A small model that predicts escape time at each pixel, trained from scratch.
Model: 48-pixel images, arch densenet, activation relu.
Training: soap at rate 0.0029, 4900 steps, batches of 256.
Data: trained on views of escape-time and Newton fractals, 145000 training examples, 8.7 epochs.
Rows from block 22, named by matrix and row number. Rows with one number belong to one channel. Each number is 500 + 40 x the weight over its row's rms, rounded and kept within 0 to 999. All counts start at 0. Numbers have three digits each. After the name is the row's rms in percent of the matrix's.
# conv1: bottleneck pointwise conv (model.blocks.24.conv1.weight, 128x320x1x1), inputs 0-159
# conv2: growth 3x3 conv (model.blocks.24.conv2.weight, 32x128x3x3, transposed), outputs 0-15, a 3x3 kernel for each
conv1.80 110:489504499489527547535494519488450524484554518558550518553578537511515559605514465551551587484460542527458523599484524418540535451485480473516433478501522484533464505492514524498470435482502521473470504496524521555524504554496498531573486437471476493486463484468560597520494445475554454502509489493467480486456523590563514513504492513508493591535453488634531492490511511439474595457475572474473541513487476447501453547485487450504492512510459465414454500461459532408458456464485485
conv2.80 103:512489488476495526535507498599559479509469588497488498484533474577446468541492489550491476463476498521490530463470470448588503471465477554532444489452505500564507466453580477466510502488550494473528507485500553486469515504528487492501474521516506478545473536529475540519468493500489507460540517521479481568502495384625526462482524574577445465522492484431562550666423451500471466518507474567528504454449535437403601519574430491473515
conv1.81 102:452501520467524560518512512501540507549552503553476492526511448443521442519536505509442512503550487497488486508497508595604467408480618486531512481536488485429481504523537519510491499540530494498525440531501547556488576552450474521520436574461499522517527461494457457513459542472535505559497512397486516530415467555570498518550471476591514472516475478585479557507477489534567528497453480536487545482485514472537433524520507446445485524489465565454456444514528598526527501541541484
conv2.81 086:523503508491420531529538537494480470566540551456509462491584522564430524472505530548532463568214596481521499545389543467531477496454532532508540531444427514476538474525496499484536545471466512481472496529540490510496472494534501555443503505476524537421513463498479512526513506510473433508519496510524457551471577471482470499500455533564506530523490466432503533554452494508538464457480559473516457541521523514520494466466514557456535
conv1.82 086:486554525487493456540450507477434548463488470460500506518518560552533524507528453544493519527532505554496510580506527381516569484465482423510516452457481502477512475529425485490435444516489525474454530512498444546508517509509558491553493497473442454495543464489485485455507475550502470448481493408555478476508510434507517542487519483550450544524414540477592472502472490429518597569506471456512518401474532550451538479483488445471459561497478506561538553455568564524526441539446475
conv2.82 089:466476515513532509489528471558517450444492562547521528495470487549480474588571541500459516484660443518589517529654493497425540476485466485407487474559550470461560515449500515425529509507472453474512491512481530519498507548533492534455524525458517457449505495480553454514539459496576493494505544481516487491528479466441522426527486483482437454529504501442527522537571475561454470471440494374485547453523488496472486459535519504545471
conv1.83 090:482550526490471485493562506465498556537513508460551491507523521439585512501549505477555494500510493528520481589511555501487473528441502532509504479467462448433480541497494456434483472563443458409487528520473515482522578416491496476507440547471474475464512479527409526506484502563513476523543466468512498478510549564528512463519494455477494525514478458500461458521491488570505519497556465515523553447487522600562531501456474445539462574465465543432525498537513577473530450510548549
conv2.83 084:516486521494538477499455579473479459562523468496544466498545509541506526462543523497499492500610518502501495529569523550401513521611485513488505456527470482435482444520526546442475457493456508433508456573495459506468504530531525480446523509494548474401522428494548534484616455512501477566532480473483513520501415485483449480472491541594525453472501510482456525502560493476486510429462538447419479521486515502474438397617484487450548
conv1.84 109:489481475548485461545542552521448586501482522482476499530472551558509499538451483547493491517560495518466469570499470491524554475425502521498483507508416500438540504547468510505493463554459469529490561495485505522509546502487528488537486529467501453492505479472454441444487451424530476473514476462540525476500471430542470499527533495567471546525441539601562430475468488475582506529519464538505419418483563547421490425469578486572498541511484563636486489512537580537560487529493510
conv2.84 096:461522514509521486524490550524480590445540494447543403512514461497526603474655532463461527478434584490563527447548604535462490517439492517502528529600453512438510469480553531514494493514436491540471444502556453465479466521532467487476475528513513424472505441487554501464495413492510442529456520580458553567495481513495381558440483513456494449507468508413473533454642468482472508446481491457447478499465502586460449440501547457550493
conv1.85 097:478516529478501475565519501491538480501478494516518493545539480484485490497475510474532478507456537514435521464527553499578552470399474531513477505478497486516480474497456469452467454473411438424492525541542505435472410441485491514472468515492513553557483476463536434536465499542429471579519506469526529522494466489449475476475486487502521498488550526560565523477478487509486442596478523527518536539486491544487513502486450464446489528534522545470504440496536461422498472547555504
conv2.85 100:545540467427478533478560523367507466440605546566418511507473517545494445516506507463527536484419504482524472468458475473546484515442549545513556476528484505410497501475414487471576444527427516491459517477530525509473525456551518502481499526471523495441478464505480507537492489525471457492533526497497493501508520413423575506530487517494454515589374484535486491463452564573477457530505498415486521529520445572527452565366525486499510
conv1.86 100:486488445520532538472504445486592493518504509484447504459488499371520431452440480552451459472492510428543471494516435517564416470480492503457548479498459455479506515415526495555499545467570555457512532461485507558525551472508462459531488495468476523457509483509463461546443464523531539477467504458506431487483508478524461520466542457465562435560500468485447486443502490472540570502489516426483540453515436499522498514525487426469428502427417473472517499507491535600493492487492454
conv2.86 105:485481554460471553560517511496497526575494609497555531498523534557436487508525478526487453505465518506503448530432486540526552501528507547476517524512473535513542522491541478465530609489488501491535502462403556500462510534466483533539500493447474518520481489447577484524503530471525482470521448433490455473451552492470617463459480533657476529505507534446524513534476531521486491550455426539501529468519484522564448471494640552483455
conv1.87 086:466459471532473576503557474490457477471517470513504517493503483504497409582423521524447542519449531485441457569489469438561524436471557482470478505458484464501537513480498475469496498484462488502457461526475504511476504532543499486511515490427530490425474440504546405545455457502607467546474503553519454468464479550594530501464455522485486517542456499482518614447486493484456510532495533458483457459490465486629504492500472464476480521488484476471484514479452536450494493485621466
conv2.87 089:472438517491523526528520487524574434491471533537439485524470484482496458470485533522503532582394529490541507490549493499552545495486490450470532493518483533473458469440506523456502499500488537498496590424482470502538524537503495443520497536472456520551502481399476575523468548485556446422515496517470556477510455476425587462474469450582535551443456475520453498546505459490512519643415512478425505466486415549451474509455547491505474
conv1.88 089:461509444510481505498462524534584492511432499577589512580488575453512452497475467510493661504515533473447520531472488484568490527509427527541491437446479480505516634512463510502454433488515523445464491422537513524532511492488514528528563570517507526545495529562525566495516503534468497502529508493500555510538575512482551493478555493492532574496490511547585542483465477559484523477508448469521503494499449538519502498525450475474490542474547562534546462515549520528545493531490464
conv2.88 104:457485573553542461549518519531421585524507520439580452442514448500498522521480479449473490503599460521492461529566519505495484499440468501512473469475511512463573522492487512483470569511477470440493521506425506549491509514514438498570489464507518459516592491535473560527421481501509531455519439492477563488403490554602382489451470510533518418490529455494494531428488519523523504456503506477492509583528388517503489522420537515543449